A small image captioner, trained from scratch: 4.49M parameters.
Rows from block 4 of the text decoder of a small image captioner, named by matrix and row number. Rows with one number belong to one neuron. Each number is 128 + 32 x the weight over its row's rms, rounded and kept within 0 to 255. All counts start at 0.
After each neuron's rows are labels from the 100 texts, of 14976, where the neuron reaches its highest value: "tokens" is the input token at the peak. Only what is clearly more common there than usual is listed. The data: rendered scenes of coloured solids on a plain floor.
# fc1: MLP up (decoder.blocks.4.mlp.fc1.weight, 576x192), inputs 0-63
# fc2: MLP down (decoder.blocks.4.mlp.fc2.weight, 192x576, transposed), outputs 0-63

fc1.30 [147 164 159  95 113 127 150  97 147 118 148 108 132 163 112 152 133 110 112  64 139 180 113 114 115 101 172 124 183  90  99 134 133 162 108 132 103  86 162 120  95 140 127  98 111  88 138 172 100 109 153 120 102 146 177 193 169 126 106 163 184 139  93 218]
fc2.30 [167 165 149  95 118 160  74 133 122 160 128  84  94 138 182 185 107  92 136 144 155  97 150 110 110 139 141  65 167 136 131 173  78 129 127 124 120 146 109 113 131 136 115 104  98 158 112 170 172  33 143 103 145 131 111 100 111 103 120 140 147 161 125 102]
tokens: ","

fc1.8 [166  61 120 134 107 117 109 119 134 136 146 110  79 171  99  92  92 137 160  67 103  87 158  73 170 116 132 166 165 132 165 138 135 117 148  94 143  99  83 164 100 130 134 162 130 111 121 117 106 126 123 112 131 106 121 140 139 119  80 140 142 148  95  92]
fc2.8 [115 146 100 119 170 114 133 150 107 129  97 114 186  88 118 153 145 161  94 139  88 241 135 118 114 111 156 139 102 164 140 123 133 107 105 125 113 144 138  77 176 130 149 153 137  63 116 168  85  50 133 168 118 192 138 127  98 126 104 107  94 135 109 121]
tokens: "a"

fc1.176 [ 95 137 110  88 171 133 140 106 111 142 159 180 146 132 160 191 136 116  62 209 121 152 138 179 148 125 159 130  77 149 126 119  84 164 111 120  67 145 125  93 128 165 122 125 153 111 164 138 183  47  31  73 130 150 141 125 141  93 148 139 149 146 132  82]
fc2.176 [171 134 163 101  76 120 160 143  61 101  92 129 165  92 118  93 106 117 146  60 178 120 117 115 175 122 102 111 141 112 105 116 154 142 155 103 161 126 157 153 147 153 187 125 125 178 110 122 128 158 161 156  95 149  39 137 129 146  76 140 166 146 143 146]
tokens: "twisted"

fc1.413 [141 155 101  54 113 161 106 168  60 120 111 174 150 149  91  89  89  98 165 124 161 140 125 108 184  77 147 125 143 145 125 179 158 131 108 164 156 187 149 144  98 121 118 123  99  75 156 141  81 114 133 177  76  95 111 150 112 108  96 132 116 152 118 111]
fc2.413 [108  63 167 141 121 155 176 147 139 136 131  97 102  88  94 107 121  90 105 110 100  84 117 163 108 108  99 116 108 134 150  87 104 130 161  68 100 104 171 102 177 106 163 150 124 109 122 182 183 152  60  74 219 182 136 129 135 128 103 162 150  60 124  66]
tokens: "a"

fc1.142 [133 102 135 157 151 128 132  90 109 155  69 121 121  71 140 117 188 136 140 124 179 109  51 136 169 139 167  62 152 154 110 122 113 130 109 152  70 155 132 132 181 150 169 191 109 165 191  90 126 161 141  99 101  82 108 113 156 129 133  86 110 128 111 109]
fc2.142 [175 145 106  83 127 131 114  98 153 123 156  96 104 123  98 136 123 109 104 157 130 128 133 148 124 115  63  57 108 119  86 134  90 143 199 137 148 118 130 106 144 123  80 127 133 109 146 108 129 107  55 217 104 131 109  72  95 108 144 103 135 122 107 135]
tokens: "orange"; "pink"; "white"; "red"

fc1.270 [157  83 110 146 150  85 115 153 109 156  95 171 156  80  47 121 176 134 123  89 193 165 110 163 153  97  83 173 146 152 163 133 114  97 141 125 162 122 152 140  82 122 175  83 140  95 125 154 108 116 101 161 119 103 108 105 132 131 113  58 215 141  89  86]
fc2.270 [117 139 133 120 123 168 140 117 131  91  66 153 112 111 149 127  89 135 123  99 135  66  87  96 136 136  66  75  95 110 113  89 104 121 132 122 140 178 168 148 147 136  90 141 101 191 138  85 126  75 160 134 110 149 152 119 151 153  69 181  78  97 152 160]
tokens: "twisted"

fc1.565 [174 120 156  70 122 194 120 126 149 124 154 126 108  92 152 198  86 154  95 125 142 106 117 127 170 120 209 197  78 112 137 145 107 189 155 136 156  88 150 101 130 109 148  76 119 162 117 127 175 115 102 130 110 148 127 152 144 126  95 150 162  87 119 114]
fc2.565 [113 153  97 169 131 156 128 142 126 159 117 129 134 106 198 112  91 147 133 134 141 124 172 113 143 169 104 124  97 148 142  65  66 100  73  83 124 117 126  83  68 162 133 159 119  99 109 139 143 113 193 173 125 131 170 126 136 141  86  68  87 144 129 103]
tokens: "of"; "hexagonal"

fc1.558 [134 120 149 111 183 132 165 147 127 119 137  84 142  81 153 122 126 127 114 109 188 120 133 157 145  92 167 142  97 175 121 174 124 162  97 131 182 164  98 125 178 152 110 104 117 122 113  99 131 112 118 103  85 159 136 118 135 153  63 124 113  82 153 176]
fc2.558 [124 162 145 123 103 124  97 116  90  67 123 142  80  69  77 114  84 100  82 168 117 140 130 110 169 126 182 103 150 132 139 112  75  80 101 125  97  96 178  99 118 189 178 106 122  71 198 137 109  98  70 134 119  97  81 121 146 114 164 143  90 128  99 123]
tokens: "hexagonal"

fc1.246 [144 103 135 177 128 110 125 120 113 133 154 170 183 114 115  83 111 142 127 131 105 194 131  85 156 161 125 130 119 159 183 100 110 100 114 146  76 198 137 167 206 183 152 128 153 123 154 152  52 169 185  87 133 184 124 105 150 140  55 179 127 156 103 159]
fc2.246 [121 130  80 177 144 141 204  95 146  81 100 111 109 107 142 121  98 118 119 133 164 119 116 103 141 157 123 132 118 140  96 155 126 147  63 123 159 110  61 185 175 164 173 154 126  75 123 170 136 112  83 102  37  28 139  87 137 128 169 180 126  72 144 102]
tokens: "striped"

fc1.327 [105 110 140 121 164 143 135 145 116 133  79 116 122 156 163 114 199 125 152 109 227 122 129 143 186 147 221 167 104  91  88 165 161 104  91 125  83 112  59 107 135  55 175 132 129 106 107 163  79  99 167 145  64 172 157  74 128 133 115 157 154 132 180 133]
fc2.327 [109 122 149 129 112 128  78  81 161 159  93 115 105  97 158 127  69 169  99 129 115 151  98 144 119 131 120  63 162 150 106 150 113 133 153 166 126  57 173  65 158  77 148 126 153 114 147  49 156  95  98 118 122 100 127 124 187 168 166  80 135 105 103  70]
tokens: "striped"; "cube"; "egg"

fc1.105 [135 127  89  55 124  73 184 119 138  65 144 102 132 179 121 132 141 102 122 116 130 152 161 153  99  92 140 142  77  78 180 115 130 139 155 209 154 147  63  97  93 154 177  91 137  15 101 134 123 158 205 115 165 136  43 103  97 121  94 151 115  88 140 126]
fc2.105 [121 137 109 116 115 141  59 124 132 151 147 125 149 113 105 116 129 134 100 141  66  53 149  59 131 126 159  59 135  87 133 130  90 125 103 143 161 189  76 118  75 125 115 111 105  88  44 139 137 155  35 140 120  71 154 156 188 118 122 113 140 186 147 169]
tokens: "a"

fc1.500 [140 147 116 143 173 197 121 136 134 110 199  59 143 104 109 169 128 108  74 126  71 124 129  74 165 153 136  92  77 142 106 153 146 142 113 117 155 144 165 102 121 124 129 130  98 109 109 119 125 138 169 121 102 126 137 114 171 176  82 136  81 110  67 119]
fc2.500 [163 121 128  61  85 131 119 147 126 162  90 159 152 127 136 116 172 110 199  90 110 130 134 191 104 102 170 116 213  70 130  90 131 101 132 126 120 179 119 167 109 161 152 144 141 137 149 154 134 129 134 155 161 159 103 140 154  99 139 110 187 130 176 135]
tokens: "hexagonal"; "prism"

fc1.296 [163 178 198  89 124 142 184 106 196 145 123 118 126  84 164 113 113 104 143 108  96 131 110 176 164 188  95 158 109 107  85  98  96 166 126 106 163 179 163 176 107 123 174 129 120 153 179 123 106  94 136 107 177 116 131 118 169 102 126 122 190 147 138 141]
fc2.296 [ 93  66  93 178 121 124 135 156 172 133 131  84  98 130 149 118 150 143 110 118 128 124 152 112  85 114 176  88 137  95 141  94 146 113 105 165 122 103 159 182 123  79  76 170 135 177  99 128 181  81 170 157 114 104 161  98  91 185 146 122  79 148 137 161]
tokens: "striped"; "black"

fc1.419 [131 110 112 134 117 149 113 118 172  97 108 115 100  61 109 105 155 112 104 119 128  84 115  83 155 114 193 132 125 105 135 136 105 105 173 111 191 165  63 122 121 170 147 106 134  76 131 118 133 111 211 147 114 135  75 103 119 119 130 180 142  99 143 198]
fc2.419 [173 124 151 166 147 131 147 161  77 122 161 149 123 162 128 167 178 141  67 127 127  99  82 154 100 110 130 108  74 136  94 135 117 188 109  87  90 115 142 118 145 146 158  97 153 164 141 117 153 181  59 122 148 110 133 174 102 142 100 111  97 169 132 127]
tokens: "star"; "matte"; "jack"

fc1.441 [141 146 118 162 165 137 184 191 135 117 114 115 127  96 129 141  97  67 110 121 106 179 143  98 144 115 121  92  57 145 102 177 107 144 102 126 161 121 161 110 157 112 117  96 127 126  96 140 164 146 163 127 121  55  85 131  99  77  64 157 146  92 122  62]
fc2.441 [ 50  92 107 101 123 173 150 143 166 154 114 170 133 195 122 139  92 122 139 146 106  90 144 157 119 111 168 158 169 116 138  77  95  92  80 125 134 133 115 184 129 149 157 217 120 170 156 117 138  89  83 106 133  82 124 111  72 174 128  82 130 150 141 155]
tokens: "star"

fc1.560 [123  63 161 121 126  92 155 116  92 131 162 145 110 148  64 117 129 110 135 142 104  73 137 135 167 149 121 103 127 147 171 155 199 101 102 112 142 167 125 161 152  73 136 106 132  50 177 133  43 128 150  68 173 164 200  53 149 120  92 122  96 120 143 152]
fc2.560 [158 134  84  31 125 101 118 129 150 114 110  90 158 141 177 128  56 131  74 119  58 157 166  98 127 114 113 124 120 119 106  95  61 151 142 132 109 134 160 176 109 200 199 169  66 146 148 101 135 135 130 124 122 104 111 141 143 137 155 134 140 113 152 115]
tokens: "orange"; "green"

fc1.172 [152 123 125 148 112 151 129 125 127 151  71 147  73 140 124 103 108 179 154 128  82 129 185  94 162 128 161  96 153 115 112 113 142  79 198 156 114 139 135 157  90  78 104 145 154 156 133 145 142 151 127  92 127 190 147 102 182 134  60 134 166 230  62 105]
fc2.172 [101 182 162 123 115 109  69  86 193  80 129 137 170  86 177 121 118 105 190 167 116 199 172 124 129 112 115 127 105 194 122 125 152 132 126 128  84 122 175  92 152 179 133 142 150 162 101  85 207 110 130 181 123  76  70 134 125 113 109 171 142 119 141 113]
tokens: "to"

fc1.73 [136  96 147 174 112 174 171 155 180  51  91 140 133 150 152 134 146  98 155 134  76 123 161 146  91 106 149 154 116  78 108 132  79 123  96 156 124 147 117 104 140 135 164 134 125 112 110 207 113 136 118 139 168 129 108  80 143 136 131 155 135 146  88  90]
fc2.73 [141 136  89 135 144 114 103 155 178 132 118 134 154 141  82 156 161 133 107 164 138 183 130 154 138 180 142  66 145 128 153 100 143 136 135 148  96 109 140 206 118 155 110 130  74 118 103  75 168 153 159 168 116 145 180  91 101 127 132 175 134 153 143 148]
tokens: "to"; ","; "blotchy"

fc1.330 [134  90 123 182 150 189 158 142 117 115  82  98 158 129 119  94 171 173 152 142 162 154 114  65 185 176 102  89 125 150 147 131 102 126 135 132 166 103  71 160 181 159 157 149 160 100 103 179 123 146 100 144 122  82 155 101 119 173 144 153  91 117 130 114]
fc2.330 [108 167  81 168 129 109 114 102 120 184 151 119 152  86 131 152 173 119 149 187 162 168 120 205 156 155 166 135 167 143  77 194 121 134 130 139 108 189 141  98 130 140 186  60  91 127 162 137 152 171 143 171 167 120 121  84 146 102  98  84 162 138 101 124]
tokens: "striped"; "pink"; "blotchy"

fc1.141 [153 137  78 119 112 118 157 101 159 139 148  94 131 132 193 127 156 105 118 115 112 133  84 167 134 173 197 101 118 106 160 171 132  96 190  97 115  64 119 112  70 154 125 127  41  77  92 123 166 104 100  93  69 150 130  91 145 111 120  88 135  96  94 152]
fc2.141 [132 107 156 126 120  93 129 134  88 121 142 160 132 146 148 117 127 156  44 107 174 117 162 155 140 117 141  90 193 113 138  42 144  81 103 186 185 165  90 134 137 137 134 150 135 122 137 182 145 104 196 163 132  80 147 137 104 105 128 125 194  95 162 139]
tokens: "hexagonal"

fc1.486 [145 143 154  97 124 124  97 168 162 133 147  90 129 112 144 116 128  93 179 124 134 118 197 105 129 112 116 173  76 143 124 190 100 132 190 107 143 104 168 161  81  88 114 155  95  65 103 119 109 161 107  86 111 147 105 173 177 142  96  92 132 133 139 103]
fc2.486 [ 64 161 129 141 101 166 142 128  91 113  95 134  47 130 111 158 129 117 152 124 136 129 124 111 207 121  97 108  85 144 139 129 108  81  76 126 153 208  81 121 211 126 161 152 163 114 163 133 126 108 119 195 102 168 152 134 152 162  98 138 149 149  51 125]
tokens: "twisted"; "link"; "metallic"

fc1.164 [ 92 110  55 150 152 135 150 177 134 144  84 116 136 176 146  92 151 122 148 115 132 133 128 107 163 112 136 177 151 112 160 112 168  84 172 128 163 174 150 151 168 172  88 120 163  99 142 136 193  85  83  90 109  97 124 136 117  89 118 148 143 113 144 116]
fc2.164 [159 132 179  76 175 156  61 130 132 105 101 143  96  60 139 164  80 108  99 125 217 129 112 127 118 141 100  59 108 165  84  77 109 150 108 165 137 122 110 103 129 134 191 121  42 124 108 147  97 103 122 123 109 181 100 128  99 144 136 117 140 172 124  95]
tokens: "of"; "glossy"

fc1.168 [141  32 110 134 142 192 128 177 135 149 142 144 118 168  91 107  85  84 162 147 153 124 122 123 155 134  87  95  98 124 196 142 102 169 149 105 113 158 126 157 171 129 138  66 158 109 128 128 155  85 132 134 121 145  63 105 142  75 131  65 104  81 148 157]
fc2.168 [102 178 127 159 151 128 113 143 143 147 134  98 137 128 188 130 151 103  67 153 133  95 136 113  89 128 165 153 185 135  51 158 151 122 114 143 115  99 194 163 102 158 115 188  98 160  68 107 111 163 139 112 123 166 205 126 145 158 105 213 140 185 121 101]
tokens: ","; "a"

fc1.377 [156 164 156 141 117 170 152  84 137 153 142 123 115 135 160 106 127  43 118 113 143 176 157 162 138 104 114 157 114 154 174 123 129 120 130 137 181  70 119 137 105 108  98 122  83  32 139 109 127  99 133 152  73  96 102 161 147 136  97 153 126  96 137 157]
fc2.377 [115 131 133 142 114 110 150 118 140 107 146 145  72 140 106 100 104 129 147  57 171 173 105 138 180 123  95 121  80 130 128 162 119  70 137 236 138 130 169  52 162 101 102 130 150  93  53 147 152 112 161  98 138 169 186 152 159  84 155 138 160 120 114 163]
tokens: "twisted"

fc1.400 [118 147 101 151 160 133 186 162 106  83  77 134 180 121  53 119 115  86 147  70 115 164  82 183 167  99 112 106  90 130 180 150 153  86 147 118  86 123 173 166 119 170  92  76 113 141 147 161 110  90  92 110  99 132  95 183 181  81 129 173 124 121 159 116]
fc2.400 [122 101 122 120 105 158 137  99 148  88 127  89 139 181 135 106  89 113 173 139 127 136 123  98  84  84 113 125 159 143  67 132 129 124 121 125 121 185 161 136 184 147 130 195 182 182  91 136  94 107  63 175 137 114 136 140  88 149  89 108 123 101  99 115]
tokens: "a"; "dotted"; "checkered"; "blotchy"

fc1.527 [136 146 102 128 152 146 107 153 147  90 122 162 171 126 103 129 185 138 176 101 158  46 120 139 133 116 166 117 134 119 160 114 166 102  77 151 133 150 126  79 110 126 181 142 140 130 111 148 120 105 185 122  96 166 163 127  88 196  64 141 143 112  83 180]
fc2.527 [ 80 146 154 130 130 136 157 114 141  84 106 149 137 125 152 108 114 133 147 116 136 205 157 170  93 138 135 104  99 167 115 138  73 154  82 152 109 127  83 180 110 101 117 125 121 132  98 122 121 126 122 173 154 105 224 147  96 145 132 125 149 159 131 135]
tokens: "of"; "and"

fc1.258 [150 160 113 155 108 153 151 173 163 149 111  59 146 200 172 161  82 160 144 133 140  82  97 174 117 134 134 118 169 151 162 160 143 142 113 142 156 113 196 103  95 199 113 176 118 156 117 144  96  97 162 130 116 161 152  86 114  94 124 127 147 123 124 119]
fc2.258 [109  99 125 138 107 148  96 139  91 121 144 164 121 107 155 182 166  91 137 127 126 145 147  76 160  98 129 159 120 111 146 188  68 187 122 142 136  99  75  89 180 145 132 114 149 143 168 135 159 117  87 159 164 124  96 158 116 171  99 111  82 152  84 129]
tokens: "to"; "dotted"; "black"

fc1.343 [136 140 155  97 192 134 195 165 133 190 196 105 129 191 178 132 163 120 132 114 154 131  85 149 112 128 144 111 218 135 182  88 130 180 137 133 137 140 145 125 188 112 174 208  93 124 123 119  71 133 136 109 130 116 159  77 149 159 133 100 139 165 160 165]
fc2.343 [139  93  53 163 107 109  85 110 147 175  85 133 114 156 139 156 169  64 160 130  52  96 152 155 145 140 146 124 105  40 132 144 133 142 150 148 107 103  97 111 114 155 148 136  84 123 111 171 167 141 124 139  91 142 128 112 119 145 123 123 135 112 102  88]
tokens: "striped"; "glossy"; "dotted"

fc1.504 [133 114 147 178 136 124 148 123 179 115  90 128 170 134 160 132 124 208 174 157  54 135 128 131 145 163 140 128 131 141 153  85  96 163 120 112 108 165 178 153 169 116  75 180 133 103 205 149 203 132  99 119  87 128 198 154 134 218  75 120 176  85 219 131]
fc2.504 [171 122 101 132 131 130 149  55 173 147 109 103 128 133 108 111 149  87  87 133 139 166 140 152  55 105 121 114 125 158 131 107 147  85 146 135  96 115 144 109  99 136 153 110  86 146 138 157 135 118 126  86 108 162 111 135 144 131 164 116 145 137  83 107]
tokens: "bumpy"; "metallic"

fc1.54 [100 124  88 126 151 142 136 156  87 117 115 101 145  76 200 132 167 140 187 139 171  95 134 133 112 143 118 150 149 184 140 154  90 126 152  93 104 173  96 165 129 118 140  82  81 110 100 119 159 111 167 153 115 124 154 127 105  88  98 130 141 146 168 101]
fc2.54 [168  99 186 130 187 163 115 156 169 149 154 134 155 155  73 114  93 120  84 118  91 164 102 145 137 129 122  85  81  57 145  90 186 101 108 151 144  89 156  99 159 120 127 188 172 130 138 124 131 117 133 104 174 192 123  96 145 146 154 124 116  96  83 188]
tokens: "star"

fc1.369 [131 123 150 115 138  99 159  60 120 198  86 154 103 187 151 129  94 139 134 135 159 158 126 127  86 137 115 119  51  96 174  54 133  94 163 105 129 116 111 141 120 120 215 152 138 196 168 171 152 147 127 137 122 133 180 136 105 129  92 172 178 113 111 126]
fc2.369 [144 115 141 136 149 148  99 122 104 129 114 145 173  77 144 124 114 147 149 162 135  62  60 107 124 132 112 162 159 124 109 154 122 105 104 153 154  86 104  76 174 135  89 139  87  86 180  64 170 104 109 124 120 111 108 192 123  79 208 107  76 133 164 164]
tokens: "star"

fc1.149 [160 153  76 174 112 141 173  83 112 153  81 110  89 124 106 148 148 102 112 135 127 137 180 100 111  94 127 144 149 181 106  51 161 129  97 144 117  48 124 130  83 180 146 126 122 108  72 150 140 104 142 135 141 107 121 154 145 123  59 184  82  98  91 128]
fc2.149 [121 120 130  75  95 128  98 113 113 127  84 131 115 113 173 125 159 170 166 118 103 152 128 154 141 108 170 171 175 134 153 157 102 135 117 106 123 167 122 154  74 102  86 125  58 142 119 168 126 108 158 109 169 117 205 156 158 101 166 144 155  74 123 137]
tokens: "hexagonal"

fc1.151 [131 162 131 137 155  76 128 163 105 175 157 124 155  63 144 144 115 160 110 157 132 138 131 126 154 145 178  87 114 111 124 165 191 145 106 100 170 131  83  86 122 101 193  93 126  74 164 141 169  60  92 135  80 164  72 119 134 121  77  82 142 113 136 103]
fc2.151 [129  30 103 122 135 131 118 106 113  91  82 115 120  96 181  99 158 142 171 134 103 149 139 178 117 151 122 123 167 108 161  93  82  84 106 178 108 150 151 186 165 153 131 147 168 146 104  73  97 126 143 137 204 124 187 193 159 150 177 130  99  76 119 202]
tokens: ","

fc1.97 [173 102 135 140 137 114  91 125 135 101 125 156 136  98  77 155 176 151 122 149  76 123 108  83 173 113 125 168  84 138  86 148 147 146 133 177 158 116 175 132 165 100 172 115  85  44 126 128 121 112  53 123 139 118 108 117 133 125 101 133 114 132  92  91]
fc2.97 [ 81 138 117 100 114 150 149 149 149 138 120 106  84 132 200 111 116 163 198 121 149  97 148 110 132 146 107  89 153 119 129 100 148 182 135 102 127  65  79 116 171 117 133 113 193 107 101 163 110 139 205 190 148 156 142 160 126 131  98  94 119  65 144 135]
tokens: ","; "bar"; "cylinder"; "spring"

fc1.356 [170  76 167  91 117 151 100 149 106 108 141  82 150 117  99  82  78 137 147 140 132  85 161 158 135 127 106 172 142 126 143 135 162 109  89 105  79  96 151 136 184 184 164 114 148  80 127 123 114 116 219 136 168 162 107 149 214 131 118 150 133 103 114  83]
fc2.356 [131 180 135 135 148 137 190 149  94 140 150 157 133 111 131 128 142  34  87 103 120 136 181 117 195 121 156  38 161 103 125 111 119 136 160 154 112 186 136 163 130 167 119 123 158 132 125 116 123 171 102 164  90 108 109 102 115 124 149 154  85 176 108 107]
tokens: "striped"

fc1.181 [185 129 128  89 192  88 149 102 142 112 116 124 111 136 162 118 121 154 133 129 147 109  93 146 130  94 113 141  85 140 179 153 164 154 139  93 187 154 139 137 182 108 180 133 114  97 103  95 160  98 186  66 122 146 134  81 168 103  60 172  78 122 125 145]
fc2.181 [139  91 160  82 119 163 144 157  62 136 117  95 133 105 142 191  93 167 118 110 101 132 159 126 138 105  96  91 182 121 158 115  90 145 154 138 142 122 141 124 167 210 129 174 119 137  74 153 125 126 181 138 163  83 182 151 108 140 141 153 132 163 120 176]
tokens: "twisted"; "striped"

fc1.289 [139 130 169 112 156 136 112 137 149 128 104 119 123 107 169 170  72 122  52 120 114  89  95 122 143 139 145 127 192 133 141 148 153  96  98 143 171 155 119 103 105 166 141  91 148 135 120  79  73 118 106 136  88 143  85 175 160 128  96  99 110 154 169 134]
fc2.289 [ 89 129 114 128 133  74 106 108 104 189 138 255 167 154  81  73 159 115 233 122 141  66 169  96 115 106 200 144 111  64 108 136  88  71 155  99 143 117 146 153 131 139 156 185 115 130 120 158 131 126 130 125 152 113 160 163 116  81 124 137 146 146 131 135]
tokens: "prism"; "sphere"; "the"; "wedge"

fc1.234 [ 70 190  54 103 137 103 130 175 134 126 176 155 145 135 141 109 126  81 145  72  61 143 134 134 101 146  98  92  97  97 137 137 115 122 146 133 150 102 115 117 183 176  87  98 134  80 139 184 123 126 140 151 159 220 147  71  98 166  97 124 142  54 110 156]
fc2.234 [123 154 182 141 167 178 114  89  71  87  93 102 129 151  84  99 151  91  66 123  86 112 143  85 147 154 119  67 149 165 140  82 164 155 103 117 100 150  86 127 110  93 176 138 174 105 148 134 130 160 111 115  66 141  94 152 193 108 127 111 177 208  99 116]
tokens: "a"; "dotted"; "blotchy"; "striped"

fc1.370 [188 137 138 166  93 105 135 167 105  82 198 189 142 110 170 158 175 114 131 160  92  97 132 186 127 160 147  97 151 108  55 184 184 116 110 119 174 124  83 107 121 156 174 154  87  89 137 130 113 105 153 144 131 174 157 148 149 120 132 114 118  67  76 106]
fc2.370 [149  71 107 191 158 149 125 158 103 137  69  58  70 149  71  90 108 126 149 141 195 154 134 117  64 173 106 178 140 174 146 118 142  81 125 150 120 151 163 144 146 140 129 127 166 190  87 157  75  68 103 118  97 120 140 124 122 147 120 139 145 164 105 135]
tokens: "a"; "orange"; "teal"; "yellow"

fc1.383 [164 136 140 169 127 164 127 158  95 132  75 127 140 156 140  80 112 122 182 133 105 118 192 133 176 138  99 111 103 165 178  52 114 126 176 129 108 187 166 136 110 139  44 134 150 127 154 128 110 119 147  92 104 132 155 117 189 135 137 135 164  85 144 198]
fc2.383 [112 101  82 112 138 123 124 166 170 123  91 153  97 135 101 190 183 130 156 113  92 149 128 147 160 165 123 135 125  88 227 145 147  98  83  77 153 151 141 108 158  94 127 110  92 126 171 147 193 168 130 132 112 112 163 174  81 132  83 103  91 153 143 161]
tokens: "twisted"

fc1.332 [ 79 149 131 128 132  96 138 148 190 135 123 149 112  41 145 135  98 159 135  91  74 207 164 152  59  96 102 132  71  98 152 139 147 118 125 177 178 105  91  96 108  85 119 173 180  66 147 106 139 131 146 129 101 132 123 117 101 131  43 135 131 106 121  63]
fc2.332 [179 144  98  88 130 137  66 155 128 128 141 155 119 133 110 141 171 116 156  69 157 110 118 177 147 155 127 125 158 126 106 133 175 127 107 173 123 213 189 114 157 104 104 132 129 150  91 130  59 180 132 180 126 140 168 119  97 153 141 123  89 154 110 116]
tokens: "twisted"

fc1.351 [119 153  54 134 140 116 149 106 162 112 122 183 122 180  63 149 143  90 167 115 142  77  94 120 134 147 122 157  70 137 119 122 157 153 131 130 104 123 118  83 152 116 174 211 189  48 126 146 149 134 145 158 128 129 144  97  85 137 147  83 146 152 145  83]
fc2.351 [201 151 100 136 135 123 168  97 183 139 132 108 116  79 156 148 107  80 126 115 112 205 110 109 113  94 139 165 163 135 132 110 125 143 138 131 164 183 164 128 160 101 101 119 154  67 123 169 146  99 184 113  98 104 136 135 115 176 145 145 171 105  93 147]
tokens: "to"

fc1.119 [145 142 150 109 112 157 168 113 152 123 145 183 119 111 126 166 122 113 103 153 174 126  29 114 143 140 102 142 139 108 113  93 128  73 126 124 152 132  57 159 136 142 123  60 146 162 165 161 120 147 153 148 124 132  88 111 139 153 104 142  83 190  68 139]
fc2.119 [ 75 121 174 111 103 117  70 166 110 109 126  97  82 140 112 133 177  98 113  97  88 124 136 106 137 156 144 153 122 137 146 168 112 177 134 161 129 120 147  98 149  98  95 176 162 107 129 114 119 127 117 102  82 104 154  67  95  85 107 127  96 141 173 124]
tokens: "striped"; "blotchy"; "dotted"; "checkered"

fc1.513 [145 102 140 148 154 134 191 161 125 131 108  67 157 123 131 159 138  78 173  92 128 130 136 119 149 144  77 121  52 149 100 191 165  97 204 142 146 180 123 156  76 129 160  77 129 104 130 134 139  68 122  77  90 131  92 165 113 126  91 151 129 106 185 145]
fc2.513 [144 120 132 140 138 134  72 154 100 136 177 198 121 143  95 157 127 229  72 141 137 138  90 145  97 133 134 167 138 126 156  95 186 181  80 135 127 118  96 112 158  92 162 220 110  88 141 117  86 186 128 116 168 135 122 114 121 193 163 131 137 136 103 108]
tokens: "hexagonal"

fc1.495 [111 134 114 149 150 160 214 101 155  98 118 168 113 175 136 122 169 182 139 128 110 203 112  95 125 202 152 127 137 174 128 142 124 155 142  91 117  84 133 103 145  61 202 124 152 168 199 110 139  65 146 112  75 137 128 125  83  61 127 128 148  82 125 155]
fc2.495 [153  50  81 100 129 125  52 107 133 140 159 141 110 110 106 102 127  88 118 179 163  56 188 103 150 145  68 128 128 119 116  86 111 142 148 133 127 179  75 107 119  78 154 181 122 139  64 117 126  94 168 190  97 102 112 115 121  76 149  97  95  92 145 130]
tokens: "hexagonal"

fc1.319 [135 125 126 174 122 102 177  72 105 111  83 188 101 137  81 131 136 136 114 163 159 120 248  39 106 155  69 168 155  87 144  84 119 111 145 105 110 183 154 202 134 141 120 178 168 102 168 116 154 112 131  91 108 137 136  59 121 143 103  97 133 123 100 117]
fc2.319 [ 79 140 140  62 117 105 154  96 165 125 135 159 113 138 116 121 115  69 200  96 113 140  79 114  85 127 127 155 143 134 109 120 148 146 196 128 137 115 111 107  95 176 122 114 140 131 142 157 126 102 166 170 122  89 117 192 112 177  95 145 140 104 142 101]
tokens: "to"; "a"